config.yaml
image_size: 32
crop_scale_min: 0.2
method: "simsiam"
drop_path: 0.15
patch_size: [2, 2]
projector_hidden: 512
projector_out: 256
momentum: 0.9
batch_size: 256
lr_schedule: "poly"
final_lr_fraction: 0.1
warmup_steps: 750
adamw_weight_decay_other_params: 0.01
Rows from block 7, named by matrix and row number. Rows with one number belong to one neuron. Each number is 128 + 32 x the weight over its row's rms, rounded and kept within 0 to 255. All counts start at 0. Numbers have three digits each.
# fc1: MLP up (model.blocks.7.mlp.fc1.weight, 768x128), inputs 0-127
# fc2: MLP down (model.blocks.7.mlp.fc2.weight, 128x768, transposed), outputs 0-127
fc1.668:153059133139112109110160111141107117173075081174125095119131145119141164120123171100089115106174137050144072151178145131052124149113135121147119095118141174136098097159094115185115126127062187095189121246130113140118147109120165120136108086134124187135154104127157121131100086179141141104132143147098172088129129106153092119131111154134130113122156134119098070155174184099123054156172
fc2.668:195158124123100142184163151077091131137115105196119109136095129095122159157094140123148113121099106120095101178124119106186156147106131120116172071082127071163084109098110098096146194173178112112107128125118144161123115102102084154182105150102177080151099126164129149085107116132127112196161169108096121080126139191149088133146186135111077129176063164106168099153174162164146097075155
fc1.669:144133141118186086162114132160168142115138124134100158108083179106130144160130141161142102090131120127136112125175147098154131097097116216160185091118162092079112162120096130137105122142158120089093118082138134102076123108114183078120171159172140081072130179151136048118145110089134124085153105113143121118147097155093162135158114129126103125118076255121188125126169116159101132169175
fc2.669:125138151140131144108129171171134141151136098092169131149092137061071066101168139076125199168124131100128173133123148134133130158146160104097085155109169134116145098175147143187085151127135137140125102136113107186162112137116155081129153103046039147158114135118099162174070129087179100091117131161136154137180137142178131133029152102128075153092081074093159090116128115110125105120120
fc1.670:069113190163153116132107150119157139116068103127151154179169151094042125079099082149154103136116104095150119060124136157137145091111058078152141175092144117205146158112137123142137124179159062119134114152112138117174106107128184092084141146136153155083100111119163178159121116064113100129099131128096076132150150129111105107177183101199158123138119199151140168114171124094118135129102
fc2.670:138090105096193105120161141158075173140107107130101081087124116098161170067120150093121136123191169148088100120092149187162111221150123132194107081136078092201173140079166110114098111113141122109124091107146154121138136139161092156105159088070123162086145167130103151127115100156065151163140121143119164176133157119098114087127123118070161129129118134149121210165083124149110090139139
fc1.671:201134115181092127139121137132151159115156129124148116162113126123065104083131110160137120079133118172083167142139106082117129103132166107135126110158139098106167189122181107125101146120157123132114086112182156141137155116127159105050113138160119125088116080150106087079068075135145153101147178149161161147128194036165154106120127127047108091174114215111154116162202127145145127145126
fc2.671:084120124090179165105084119089122136129093167092172092053051150134124147095163186136087113105171169136100135166144188131107174104170129102123187147106125142165105167125131179093103117177170100157073109137102121216156097168125182126160136108173144096117127150106124101122076148136202129108147076120125160061171092164136079122113096127107105133137128136158139170154126128078138132127119
fc1.672:070181080130165126106130067134143109138126106121063112181115080137088107189100133162199132168113074155133126151143100173113106086083109142109166102120133084136242175100185153145118117185132061169150180105098139113156146161113115172093142110156126124130138114115112129134117067138110167128117089176130099107142094154101125096139176095167145149111155099124139095160133066125104150087150
fc2.672:185172133127155112086156153171128114167098112118136144169109094179074040090101124149108122173126123154132165153105164150130137177172108148187149139068147184106053125120153088075110179162145168153059085126085119153101093062156146121090194120127098130081126055162129088095129102153098135144150137144167163106162150131156122112115143114112125130161080088108088107127122154155106130103161
fc1.673:160075100124083166146087114121131152143194119106128103142109150104212142092071161151115162128120117135149159109179164058169063150133082153132123109107146094121114171101126184149088125153099124143140140162132074099081174108165101153083134112135147128104097102159090123126129104080141103101135171163096138155184096136170141113136074116122080193202129142165125148133073180127099074167176
fc2.673:091148163127121094150127088093110132131161160159122120163189144140137164092078153162123115202133046107095179147160125106137160141085135140080092146102092115124100174139124164097178127130151050130139064216112139098136120169093096187179116106122172106132088107152133144116123135105142175109129061112155081081100165084140158147112097123108144095085099169119152147121150156110164133201148
fc1.674:142069142073116066174100113150118161129139175100107130125066091182118183158158112146176167171157096060135112083096135102125154140158110184045077156131093149115129107058125128160149075105134081147074088148171129179119080094105122149153132116182119146133069152123138140151154101086125118146147140195171105109129124152130086157140098123101172154125117135174104151150140175119115097084152
fc2.674:113169142131112077131132086119084198100163098141123114153120163131124113139176158139095085099151080108170186121093125153162121196178136148126164116137174113084122084221125130167057134136126149120072122150125120076130116101159124099190131113113152136178135139111136171084157146125048142152109143086112112129120102160188087169142161111141155131077132115140059090098086109072132100082155
fc1.675:119130096163129159127091167122094111174154139115117133131158128129096109170131164147081115131123193107143152158100142090062086132140100148145173218138138129108124126124127103144163093188154173167150096172114104101150110130109099142168109078180078074073104115147140130131146076045123114042147108158105153118127122165186162191137083159142110124166150135117110132117160076117073129098200
fc2.675:137150163171119152165154147100097138108145190124138088137179133083114145113135123127144160145122093170141156052102113122072161105043175149121089174104158177110107115113109139101117090086114153092141152153100060125098104112154133150210205154096107177116143057085054129126078114110187112122110155135142146125081116112114134135149145154121075096111143157184137076085112157165138141129135
fc1.676:207109153136132102121116194096101125200106163153151079122108167153164192087109145153110127134119124134144096073127167101133115155128043115166164057094124181147102136082138143183167120135167107126162120134114122129116138137136122121098169107195121129104148112135108082110130092107113116136037161133110117136132148142192143130102123106148084201119136186067079146131177066116103129110161
fc2.676:132124122112106083096104099109112131091186103167128097168064130071145094106162188109088175172119151138165184094137160130153161174111129136142053088133138137114160181214109119144156155136124178101123184114074111098079049078095122139153069091143133133170108161109128137108170130120176111110142119161104160120131078135169142152149153185102136152102086160112162075095123130142140102140164
fc1.677:137141138109127073130123149118136144137155111101120147200107134120137159139133103158122101036129143124149000149123086106134176119106094104102146143031140119163170103133143153101129106144145184141151129200117124105154111122154141107131131098151125142150113074124138178139159133097136121100153152124143123122089081158161097181110143121112115095162099117210148105152144094149161087121124
fc2.677:132117122135153119132158157146152140129130132103128066058161187117116108058126188175122092121123121100135056123157177091148151142138095148098159174058150119123125078147123123113179099060112080162133143130151094095133103148162100074156147122179112151085053186150129112088090154082162081142119173150129150150142179111150147128099135152112168170183081180101125153119123134164115099065143
fc1.678:139132122061204145174092060132152103122091139138062105100154110160149133188124151157151183166115158136143116123126127149104119086150156132175095148135061142093095125182136171138093143183118097146072130082033092099142145104210116086089155097082091104176140195178128154091107120095129111117118078144099124159133117176158171132106124132149147138146115124113136130127136105105099107175150
fc2.678:157149132139162119118063071135128145132082133097130161136095124074141091129138104144128134115047181184099121142186155126170152091131110117186166172154144128116130156107151107086092119131128143146136156135172099163066192161133138174130097147124110086105177190135152160137230168080111102105090111121148203134098133101129160150072094072148131160128125076063129134086128124105142101137132
fc1.679:136120190089128107133182049149154077156126109141122113125150118118157051066112155132151171078170141205144128134127200099026131134081184083134138089121208115099115129105150171127120089127144137145161125190117146153134165160111127104116169116157101139163113137127130096109117108086168113110142078144171122128130093153143105087130133081140103210151156137116111108116118151174101134125085
fc2.679:102090207163101085162179103125119129128134107210168166081097140109172144138066165134122136126171113124126127113153153115087140119143129111161050146086081164144117174137117131082118164120119105159141096144173200173115109135107109131138101141091175132100187130107105090116100090133160148086099181105101125169135225116132118165145111136105046146121150133100090090110174075104140116119154
fc1.680:110109168115133159111137162098119168154127127121114060178102122176149126138110163157075130121190136096082102165141155150089076129073098123098120124112130195105127119098098139145143103129124139107189085173065117140141084110137137095166146086115122156191106113111168168140092074131167159045135136130093080152135120163138229162099157166191115173116087097146102167134122109071119106148131
fc2.680:118105085105106142151144135114159100169106160129109112182153140109132061107155152118091110107147125105174122108140123158140178143168107062132121102138131105144189122131096077140136175122155124137130154140041165119114135098207084114150065145130156116134096161124128161166122145119000150163086114147099134091142075135114156133164157125134137117062123108148078141071161136153117155166140
fc1.681:110114149169144149118106125125127139131109163137108168103125158185109127135135124091169133103129125111104175066153156179109096160126103121141170120106129144116122117147137160131092174094121180122122091103208144162169120105116108098091103098142143115067101105104177134134128067079129066088166154144114192134120128153130143049094088093200120155112195070139096167093132155173214059143107
fc2.681:081111118132114194124096080168111178145126153140168133120125130139167131055116161112115112150100108150180140118116182184085121176128170157142140123138151177136158135130060110103064144089168094098123091151131082137090104118196129131120121105135076124111161154144114111164053173116128129117098064171184146147115154076094102134152119107107216166123100086126072084099106125158127099160171
fc1.682:127138118196133074136150111103150094111112087172153097150137157157121114122146223066167123114119115144116130122133181128139130068113143169199123142077149141127119098165106131126131102161023134124095094154176142157167112192151148127109088143136066162098109129089180139177133099106119143132144128117091116092099143110141055160147149095124150176133091081149125123105114086121095213145176
fc2.682:107176119095138175153129127105131081166141147111128133161137134129105086108141097156143135145128137110133069123123189128130123100101182062124031180130137133130134079064154092090108186113110117093151075077107194132108196115104179127151147143155113113159143104122187194091120107123033114144130197139105106149128072149195152105175088084114137117102133151148134102141126131154112106132140
fc1.683:197089113101122135124185141088167116119138137146084161106122155095155112081130104130080136120110092159117107111142178127204105139142204120142051183148113128076151230124179115144077117166165150142137140130151155116147176127112135126095119167182153156083099160097146191128168122109140112090114141132131119142050117103096139135164104060144125104129158097135136148082056137134123113160081
fc2.683:086132092075078102144106148227142116090157179131120109092150116161141107120142119140142120141164101106115200105167133109143137131192080146144188163088127146138109100127132119150104086134104122191072115124145196095085074141124089188157145056125127098158076135143107119168089100135072125152143114155127122105127127145115125145114137107149088097128107205105129068176149186171134087177121
fc1.684:083134100122186144124042097095161107116160083170192130164091157166119147082118166095127154146082198101134114134165105132146132133136093121055120143199108161149119098092117100117172089140136119078130153122126140161100102149177064106137117117168126127107147143125157120146068166115154131093126144084090146091131149069140152129109150125118134239099122146126089101142171162150199112172116
fc2.684:162132153121117195067103075105137111089115192205132144121136167146146119105082177094128116096102159131170085130096091162138081152090129136141154148106097144126164162134123103112181127159110141102061136101128074113140112110125167083129095157100143174150104154125111133091088170113196110020111155096108156093134119173158122114096089193132151149169133160111182126125149158096170120092084
fc1.685:119118104161162146101187077111093121115145150110158120138153099130102160077092156135093108100089148114109118130126195107134140141176104145130149079128154107130169140085082156078107056195122140190068145113166122150118048169130109118118122108107169173113095124152136097146104114146125111165145173073141163151131146094148088168210171119087112125180174108064153067102157091157096108127165
fc2.685:177126130094156113101113197145154104118081122119115164164074185123119108179102119104153114180121161159107065138109151150086162121148124134099129110137087095116086166131150144193133131102093110161157100106194167095146120120152136106135145155104175168161149181127131141142106114189086166138048143179058116130107071185096105139062143126143107118115160071070101128147195148153108153110110
fc1.686:106113111178178116096152097106123146123163124134133154069136147116063160057091158161101116138131084114151139113074171127138123116127154155161163110179111133141160129107103102124154081091155111143149036159124136107095064113143170144163139057135123060123115099167149080125121074184145123219137152109123161161158073143106134186155082120127138183122133077102127131186157175133112119116103
fc2.686:205175114053058099151131066141115152089174133135126119157144165142165100144172148184153171195125076127158144122103083112160134151147157116125156152195089110142144072132068179151103154121138154092092160142128123120112143132111127127143127068158151136107114104109129109120127116081064084140182115105113119116123085143114081160104175159125091133095098105137148119187101152178104132093044
fc1.687:092116074131162123217176160164117129098137163070130088154080135179071113132125140092056120088088099126130116116090171132069128094086112141131127129137097095163168123131212091149067136102146102211144113103079119201125169097111133084132089137135158110132112059131112124128117080129132181113149107175181128094130120147110115140123175158114178099158127173133104151143117125122110145123169
fc2.687:139101142144156112121055143125138163144109089179114107147132166151108090084156164180093083107094075062118086147184123103167111161158156124159122132090118148120115120111121063104034148153118127131140152120052068154127078172140124156141187130140105123141184071071108080123174082124118156080152150155157121125186134120071130112136117140173147141132118105143152143160125086144175116184163
fc1.688:085108102102124078153075146182076124132173135138056138116080133170145135154192141105125098139125160166157117121132148133110152135149130164107098119105109135117136141130073136106069141097177096120110101190128139135166117132129153101181123132167166113119199124102198103094063121081123119138123090137106212123134063094105168117166128096108122075141158093112153148144222176156121165137181
fc2.688:083194148170089093154131155210123135143120135165212162155108125125127125105143156101083114150109175127149162057166145103150119172156169076129093122147070170086086137208124132146155088177166163133134175204122075126152120099109104147144058129092121108117090109125119145099102151165105142147116167133107153139107135100138127140072145079126104119123078110141076157148077109132127085164140
fc1.689:122123156129134183131125117169138104076131180119147162151137137108111096169142185112134128141147098123160156155128100125074102147203214150110172133217158120099123080123103106138096090093137151088163136147130137118134113136154140124154099127157104073118103100164121078069119089106128166049147133143130137135121074086165134128130122150063089111176182076165104116094188143206123120178166
fc2.689:103133125158118127148151113131119131061099151173115099148168086156128152174130133153145095144122144135178111136141118169119123138086128156104139116124086164157136103156137221113166146071135140139109195076061169147164122110101085125116140106098176170129157133110113162145167119117219142134103110097148037145088106152118179108161148092161050144168082141142130101124103098111161041105092
fc1.690:148163141182157135078105134085098158072106174132094139144136165151073134088137053175128174164038111060167163137122200160148149116139178117142108115132091178194164128168130135096116141154149135180094119127132121161131138085084105055155142137156129089134114140160186107073128115140127155142131126113113119141136154100119151127093167087156122137075186090084148167131106112131102173086109
fc2.690:114146147093070108161156119140139125174151121084131097187124094207126143112102165075168109129151088115121151123112133122082143151086147173102201163151153161145112084084085110151048091144116059182134132143151143093096160098169133126098143150100100108118119135125133140128102144131100138146083176108179142135173156156168174179093096119141133072039106133102111066140161095156148114184140
fc1.691:169120174174149111169102100123186116106108177072116164141183148130087108138116139085123114140131165149161145139131137137089119114161170237138099137212210129111147141086108110087127113125106153098114054113179140141127099128168183098079074100127105147125119116151089143129095099135107121093108141150145152132139074145121146042148124115140106111144191140084140169124135136161115058134078
fc2.691:130087102150135137098145143142104121110142087176128140130110125069091114176081178179097113176115141078141153187175138149117119070128123151156151120103095105144136135080104123123165101094183102152134155144130183161073145139123137106097207077200167108161110157070112208113092118135121188096113067124135096086148184124077153108093106142085122112144096135104138101144095147124132077127194
fc1.692:129209145141058113093123114136119133093141153168144150175150168084142144075170122118093098122101187127134138107198071141155148204115141131082129068128150175106136155154140135081157103044149108182112119157129058105136180167111121110128085097111089100142129140143160117170129049075138112087133154161152121164090164118133136107109150139097103134121117161130150103203167139165144107114096
fc2.692:142142140116222131112123118193110136139115118138123078088148119125205166211198180119112196088089166127199111105101132150139111190070136064147128105177086120102082176124112135125132114116141077138160102103162077123125122113065120105089101133162168101144096143151204113119139137086147134159134110158125090139119113137152162133163117150145089151135122148093069154109127115101129144137074
fc1.693:190102148153154145148148117133160114057153118124157124215126117091160130074073139105084131106156176101105138149130152155095131093181127134175159158088099143094134124092145064160109099043132124138080116101129114128117091085106131133181151127115145125128141193080085167159124176176177127139095128087118150119199118112111106131113116111164147117131086162025083186135162125143115124121110
fc2.693:078134129156100179172116136102198145153173077157128057163122114164134151139121124159146087092149105124129094070077135186124106158132081132117118149119140148113109140177031107184129142109125101135090192082112143153139084143224132143135063131114144158118096104100137153099086134087092078133118136128146122148166084119119116169133131186134127162111158141169184123102157162136156070159092
fc1.694:192128111121136159118105124154108167185158091138142081181183164146103188138123154090083145194129104135159137150172089079099147131124112145067072140105109117093143104050153145132143113097197130123063140170131134157105094085129119124082148119139121123107062094134203096104081144107131109092122152188094127157107192115089127152098139097175092132136126096147143156171098172115185132117135
fc2.694:115166114145189128152092108106115097110169093168119144110128136106140180174118132081101137147140126108179189182127145113164074128107138122127107157065082116085148132154175132101123170191138132101138117177111131112090131167100124104157106112150122183139105151123152157114161165063245116090104120080086134064182104134128115175131166171145138108108100145121148157121118088059100085082168
fc1.695:127099133123163065182132144158066106102110144157118150076120158120105093159168094219182156185128161084148195159193172146162071123138118096177114162137097146112161173139108102163073098087123126138101132099136121101088155106094116133127149080123133066076105108116122088097127139164109143154118138127108161159092162152126124136160109146076204204112108116101156122107112184093118136122132
fc2.695:181133141137130099070109132108093130136188137080122059130141132101091161105153141153111123133134120109084203064117033123081162086175139154144185110102141138131125105142154111139102113131110154123130145111138170123127139112155174105075124136142115091102128143121130074139157135123072113184119155157158131139118137102125117148103199088178187081068148135094135215042120127170121115186114
fc1.696:166173081114108071175069140129099091157145173160136156086143126086137161118166057118067124136147143121127117144152134118149104134068158089184116028111129133181130153097103138153134159129101165091110094107057163116111072089218135155133116127184107145157181150124124129136120083094122120095133140146143183106090148158124135085111143106121193132146119154128147175101150168164110072111128
fc2.696:162155160161176149030113095170164090144140065157116082161142150109146134170146138113075185096087130151125167125104116117099134049111125199118142141139119116128155080138085168135172136109113110125104167139060105121115091101177068088106170158148126101068107167131147107125185136104126155144107101145120084086109112070149119179162206123191091110117123148124114128106142142168159122134132
fc1.697:115148148170194180096112112170089131189106122153137095107177129172073180039125141153132089097114128118169121105152147145092115105202125120144156123151165133132171081089111180137077128157168090140090133125156115146094101166157132084134118135139173119115061128103173168157118097095157137090090148108154110118128150083134129082176177122145126154072178162103092089136137129115055077115160
fc2.697:117118164125179144128126163149079125115121102191133150124112091091092182143098145075121241151171124145179096122077095178079140184145077106139079123105082072113133201140175119099128114155144113110190103176124136108136120145173112157100163134125137127119116152149152203089173122156135150108132108093120171121132113138108098115125139134038112145089101152084143161143140104163133129064102
fc1.698:123184110143195174087106124096093089108123121111125159084155094115173176145172146190113082125108118089136099112118106079174135138114097185123125200114122085111115115111166149104094152152114151120131111132035157158119110110091156139123147139156129124087104128113107135119124155098156183158167112103156162132141112155144116084171126069152107131127046138077128130138074143124209228156152
fc2.698:086136150129067088117158095083138122165149144134100143172086176086185093110181051161106112133122156154129136129085134051160106121102106088099134147133164137088120152120189177047097139102121105192099093164097113137203149165146130110154127151149115096115135168147113148177166119094158093060116102100167100152163104127148138165117112087097107138146143116101129177159103135137075175174101
fc1.699:076111150142097142146094091130163145162188116128099151144181164115101153043162174141165131095118077137159170080136122108132105116195088101135119187108136033113146185116125147129132121141141130153120123109119070148124183141196116090039118119147122112101140149110140104168128169085093125128139106154093113132154147170129168075081159111188096153138110172104110112106065170128114091120160
fc2.699:127138106135163157118126186088085164102138170151136110147114099138152125096121082135145115143176111158105105119118140155191141130152151088148152137133082126128126132072120115097155130088119110126120053157107148079090171101177102139114143091087137098054123170099149096076183119155121183143123137075131071215142152058090177121086077109109176106148141120117189150092117180101153142199112
fc1.700:122135092164136190116097111081134093078124149197126152151183108090168159067145159130094102137084173128116081147119115140176182125157096139136164154111136147133156118172081120132085128122164141138091100085163091128153097055121175097116157127107108132086102063091131116132114175172133142143119158108097170103120154057136141122118156085139130145146210168134115075168118136204128106203134
fc2.700:112189110110158193088154073083134140181174133137131099150099139185080085130119087126105096179142123100159163155119098145148139133049135105141163135147136130123145082123078093149098145186109055140061098094123185137103117107126106080123124101083114132112092129143145172132153165158038125146158093130177115127152108156167126107166131127146120198087102169150182132125125113086142136173073
fc1.701:122189140144143122126132146082136133098061120140143117135113068041134104120096150101182134196143081158113129147101076113172117116152179146097144103155109158119157079098131145144148086096198120082203094063138072179088096149171088138151104126158144192100063120144115137107101095138104104107176121157132165115119116160124096150122134142179161142171100110137121186142113113155109154148070
fc2.701:105122088106143126160098127138167108081128115108212218055096155099111123110082097151187130088128137073116204152097179155105062078097158166158140140113087143132123093135172069093182157146173190140136116143112124085150136096166109121140141127163107126082147075119121130189127076145161090129138183129123121129127106078118116169133102083117149170114171111144133131110166110131097123152158
fc1.702:155129158129128112157060083115174154146133099114150168112171121097124102148135093112213113180114113057068112109103097133132126124136103137163202130092150070110061058148056147147182129116099126134162072152072096142124098144167126127147149144151157165106143163141133136095159133181108071117088089151195128163097168145119145154105121132126088155128129085087113095155168142125182092149097
fc2.702:118149161175182144097127146189096173167130149141149137071135100157138110141076120112132126137133168136143166128111170113149112145115102114162128128157205155162089171119123165116075089131110093131139075113102187122165191163165127156072118146045061107093144134117119080166110064135183148109104164096155120124150064090085137101161142124098114122122142105202057112135084133125132090163115
fc1.703:124142145205197167162128084168098060099126093124170110098148126190093170160155121147140149124084140137104129116099176144143107109105145046140076118116115135157061108233145165134114145131102081158114128097125129203145093124096142112123124112109129063204153124123096121110114138111090172124090152172113087159131124084077135164115147134144103127095124159162167181122115142111111134161085
fc2.703:124093139116090141092093091143082155136101125137135151096036149174151185164074144056144127096190095181102131118087079154100135124147138165174147106095133053170123121125172125097127062133125184107163160190142088160116128165163123125193141140138117123105136099107143134157118132129181104078146129119112176126114141140132160122109107167103202168154114081162063110126113113108178106164150
fc1.704:158113119122129142121097067088068104100163162210131095134095143138137121116176148127110160107121173101131096123174128125093115135090138139124138140078171127146139132165137147154139145196134098164153116207014160064121108134178097142149128143170171082086140134115168138117116148110117140139123089133088071081108155117091146139125131083172158151108108081197149091154121164175197127168108
fc2.704:104128140153116172093118170126139106135075132160189151127090080125167120120118160132145126143149112174142136166163209100056132124120119151128133176137118083081134124101132171151177152106154128125102051130082130121142043138110082127118160142157076077128069132168131136152172132064167112080149172151105143136103121130078119108136110125093121154127093153126158154181136180129117181019139
fc1.705:107097143056146098124141192078154128108172182126098168128170122093115176109106098154113161101109091118104123073175122164181139161141151139150189160193186116178105079071134199168082177141148083114060170111128128136123118112170142129168112140169153116159110078173094135080147140092109077114141150117132121140103097091092115098122132096103094145149143125089147094143064112162140147138162
fc2.705:142125126103126083097136151106134188144125162145124112157120135133099115145143131148138162093142115111150103112135105152118185153145095076134067100080065136149172117153138134079236114096096147163119147101130137081101128088163169165185135151119161141169109141127154108132133212082064107174151148203141183142125072144112064165130093075102080124121094169091136168148102124136109096127075
fc1.706:197131154111124102165084063157138112159148140172085175121096197102118151159108050132116120158132147159167087071118091138109120109102142125152183093106142073076159163163128145133082129175091151119183136082092132115135142109129122195221109112114148087115178186095086097140149100114133105107129140076136134171170166110109121106157125139145107118120064145156169164118086144120089147162113
fc2.706:136161138170189139103115177123141154126133145057139096163080078085078120129134125078129145108057125137149100096103110136069106139115095161116098054164127145078143170112163140144194095101143159142157119210103105120120137104155162099132133164111096112129116124162137131176175196094026129138136113117096115079122125122105194147131166122089129123105150134083180125112154131193159147146162
fc1.707:098155133115160144132111075121146108118144153124178143164101107060129101124097119097112092164144186093153099152174196094128145186115110144133148122165153124182071125135097150128190132157124152110197097118072142129114120177139127146131146103133135106185079146142099110117132106157130116092114184143120214117155114028170103145139130097153071118170166064125102170088110137116060120137082
fc2.707:165148168137070165110127135061127125118182142204120072162152109092175133135033182118096115176084118133118110114108165122163152099130120108076155105108164114165127088103091122109159141056080074157139160150092161111166138142106181109100115101076191125074115148117152162141083110088157138101122149193140158142139135179183114090130127142143100117142118115142127164176150126090152104119078
fc1.708:120102119124150096147133154114120166095118139054105145179162131089077132106104075143100128146110155161119113084117148086134113123119060058115140191147186126171091125111110188153172173130120104130138145153202134083106125132074122137131155128141134135136092129108175093110139064080138160088134178093153110148105170169106117025137155112181131140101147141139102178143165133132217159158114
fc2.708:105094182137163133047160211154118093049114104098108093127117108153129159049131166139132123088114214077135100135129121177078159170114128160166139151133118137119099138150171143119090152127139121150118122121130071123129114150119085125147148126182098157129135098129135136109149168203174143150061091155092159096139139178089144146172126092089183104150117105090114120089124080160103170151169
fc1.709:161144137150155049156143101110075125152164091155098091166138181070114156135151105111127158067053194157163108107189099153115123127119112154112081127173099128160128173179128119137058145116150155126141135123128149144127116182084136110167102091181133108148149132145048153152135079144123157106070195075133138117175109149147091095122131134134141114121111112130181056153125124114143116119052
fc2.709:133149197105113103121085134122080150137146141144120142113126096135119139160131143069096161135076049123084170117105134080102152114126066146123147124154129157080135094104063198116230131086112143108139156160099104154125137101133044131104115143140151130138074108166147104130094198143132105086113105144108122138162128122164133081182159140192092146092216127101119150158144124132170156159168
fc1.710:135109125106133110129151096142120104119161184125132071166197127136129145124158126059132112141111141135160156118191069148132114082144115124106060118143158123142126139155145160150126090105139096152135164078086164148086086080179120157145121094150125130118147156133150149079191122140158080135107174131044132107141150075139153133129097164125075106173185104131181170143142037120127127230093
fc2.710:105145219162133185096093183097099130111111087154186114139107141138138147111128132100115126144082124093125124077194159150150082063109142146125150155123085132127092125116120139069121104114108139132106109148079202094155101096154091128133132178058164124125110151142104098123128168118053129093136147161115100097153134129150192105171121057127134157072126127092148105136140204133171206159147
fc1.711:069124135104127117075108154112141139058110070113136128132121128089165158112164153114081198116169126156082111168077126155102076134110132113107131135105141126104108138181073166120130139119126104112112145160126079183185083085159129100150140133163144157141206179157147119119112085161139136147163092158133145129127118071061160099122101131165120196065159138116119107227137077139078144088123
fc2.711:205142162127129139160058093157149149119031107122113111079104120202127088132198129127065153128113131102147161148146136124166172134157140073132142144152127142141112181079154094161109118158115087106083144103131191150144152077112159141136141136111123079191133119073132156099127125115114088165122202157202090135142137074111128153167126121148103124116104085113089108079141116131099069169124
fc1.712:183155168157113149101133127104106131163087209113116092149151190128135122110134114070153135095085124142106097133180113120141139072094146172101135131142148125198127160190076096116119163147096088187158166163148126118164109148135108108103110156098094076109135120134219079118153154184107142153200111140075118135077154110089096084093107121132136179116163071107136137137129170072132107086103
fc2.712:192124140117120127101157223176112118126084117123162136174117059158164157115052150098131164136128141104164139125101084128035153121123102139146121184110120204124047141108104067110127153179144123168124101170169148095162138125151107145083159123108114121122134114114113117062120133100089111082165134172152118138135178156145179119083102089111142089083144137131129078103197130151111124119114
fc1.713:134103179122128146145072135181140113141049119132097135150092145131154185107094100141164128175121129131112116105164152135143113163117133115148082116070100199119116183138165070173108131134075103146147129105167117082097133121137107116135152082093115064178055145074133119080135139163089089095159144090163115118122119139255129145174102152109125133162130151096103124149120107104125136131152
fc2.713:159078136175144103076146099093120143171176157173059117113091091151159132116133155146136144205080115146122111124103107121107137176177139178115042119111150170040145122153098188154131144095129134213050117099106118090158056144123223108152119098138128124168133163125144145116161117102111134130138105081138160130128125142104135132138122116083143160055118121100149106124146126102124146111093
fc1.714:194132158097136076144121211114062131125088156134113156083207094114164136112151143143176146063148131137099140117126142120133091169180190108107159160064137104112121148075159073151076090075160120149072134151136122110132148151143148131101119118163062164089163141105199161122125073083132143094140128119135178080167109135103180098128094124119103112127091131098148093137106109159107167165149
fc2.714:056128119128154066129066167145153083141145202141097111083154136124061163149095096141145119084094117109094106182093135108141144096160129125132137099136168166139175162143099179108178101120074118085118100103151102096126122107083113127142181171119095136140141136166148104147203152069117145096163147119123149112157140140133056149143082161157086146111163144159135145171141096120197081143049
fc1.715:137173126098150083150186128120110115115161126125096158166068195128157213128106111107156146100074091153080126148155134131103152118144105107202105105176091149109156144121155183131099140027182121097133188090136073116179162122111078153120089076112099128096126131136070096120134135143150064102166114150140119098133133141123160165109150118158136146139162097143124096186171120076156130085091
fc2.715:159156169134106145103098139105120174132139137120119158164120063119106118167128137145087160162099051074113140066179157140074127089143141101191082178087123109111162089155134116110119144077061142129153175168132108109160123114131087143090162089195098182100146136149081160117140141114035133147097074163115107218140112119159155159137106153090173114113113115085154146143154127101149163115132
fc1.716:110129129158132156131103087092132136125163139196100019130164141171149146148114179064149134078139060155142105129134104158156163067137113159119092119151125149102097191215174160149121153136112091140177102161104157133088093152139133094169110113124099051087133117183120125097128115132094097129047133152082149100131155150157148167156107073102102087147142087146150087138167122121120132131138
fc2.716:121151185149146160118110169178137133085161089110144152117101144120178132139108084129184182091132057147089085111158119111124111104101103142112165145178139058128086093144155165081146085148069195152170086181111134098133112123118059116092129168082173063111087114143211120123164158065094169130075124145137089148142170154171140147116112126136126107121097140113113122156152151102173139131151
fc1.717:086154151150184123138076033123151138079116115183141089140114105093148132083115176135193142180117113135078128171108078097122105099096100135149174195146184103147110125130149163171103100142112156157097193099116172121138186148191162117097129173148108170126069131145135107129075120124108071099150099158181158154161119119074107077109068136132149131109162102114113119163153138127138171125148
fc2.717:167109095102178113127140138107104101138139155142151137144128071101092125101127131159140114151135071137116113146128164119128129126082101082098130161160197136164154114108192096061154102204128114155135157103106113169126123152141144120072098146109132070091136142166110108101148107109118132125128182096115162060132094169191212171197126177089153139159063165181115103083104193093162111110148
fc1.718:073133148114146114099115187114176094151097084127119143133202138114074158114143108098169175182113100110107097189094137141166114148117162070192090159089119159099105128121128196145132131194103167133125119093112111099126068081101160107098185135117147151169096128124133169137086123114169173132137104080110139134111153142079209075085127153131126158101104138135120164102104060142121110199131
fc2.718:126110139106104122119155093152197102146104095083134133171132126092123114143184134139121082115112139142060154061096159189091131176096141116108095112128140116163155077170144150188110103098108134167114145195131183110196121140114131158161186113106115158166123143118143149119114130072050098167058152070107094140093155090132138107117124176125151065047124082099120135145148160101165136115147
fc1.719:115109137113129114157178107120114151170095119161158137110122106188117145091128142097103104092127102032157164069205126162077120150096201168106131139145106143103128141049161120170160137157082134171189121182169102142119140077133155084146143118156121152094126168089130134088064154120113185125171190113092138108118122117123152157098113148114097195113108120134140145127090156129121050177138
fc2.719:134114151094114109117163144123134093175117136131164094139114131178144086079080180159125142102149141046110099206120182131073155130151118083136091185126165112132173132122152069109175151141110116089086140121116136111079071159136113110173167106136117138138112128097128115036127036154055168146142162126125158163194136097117131157120092091125132121095119159179161131128088137129113114085177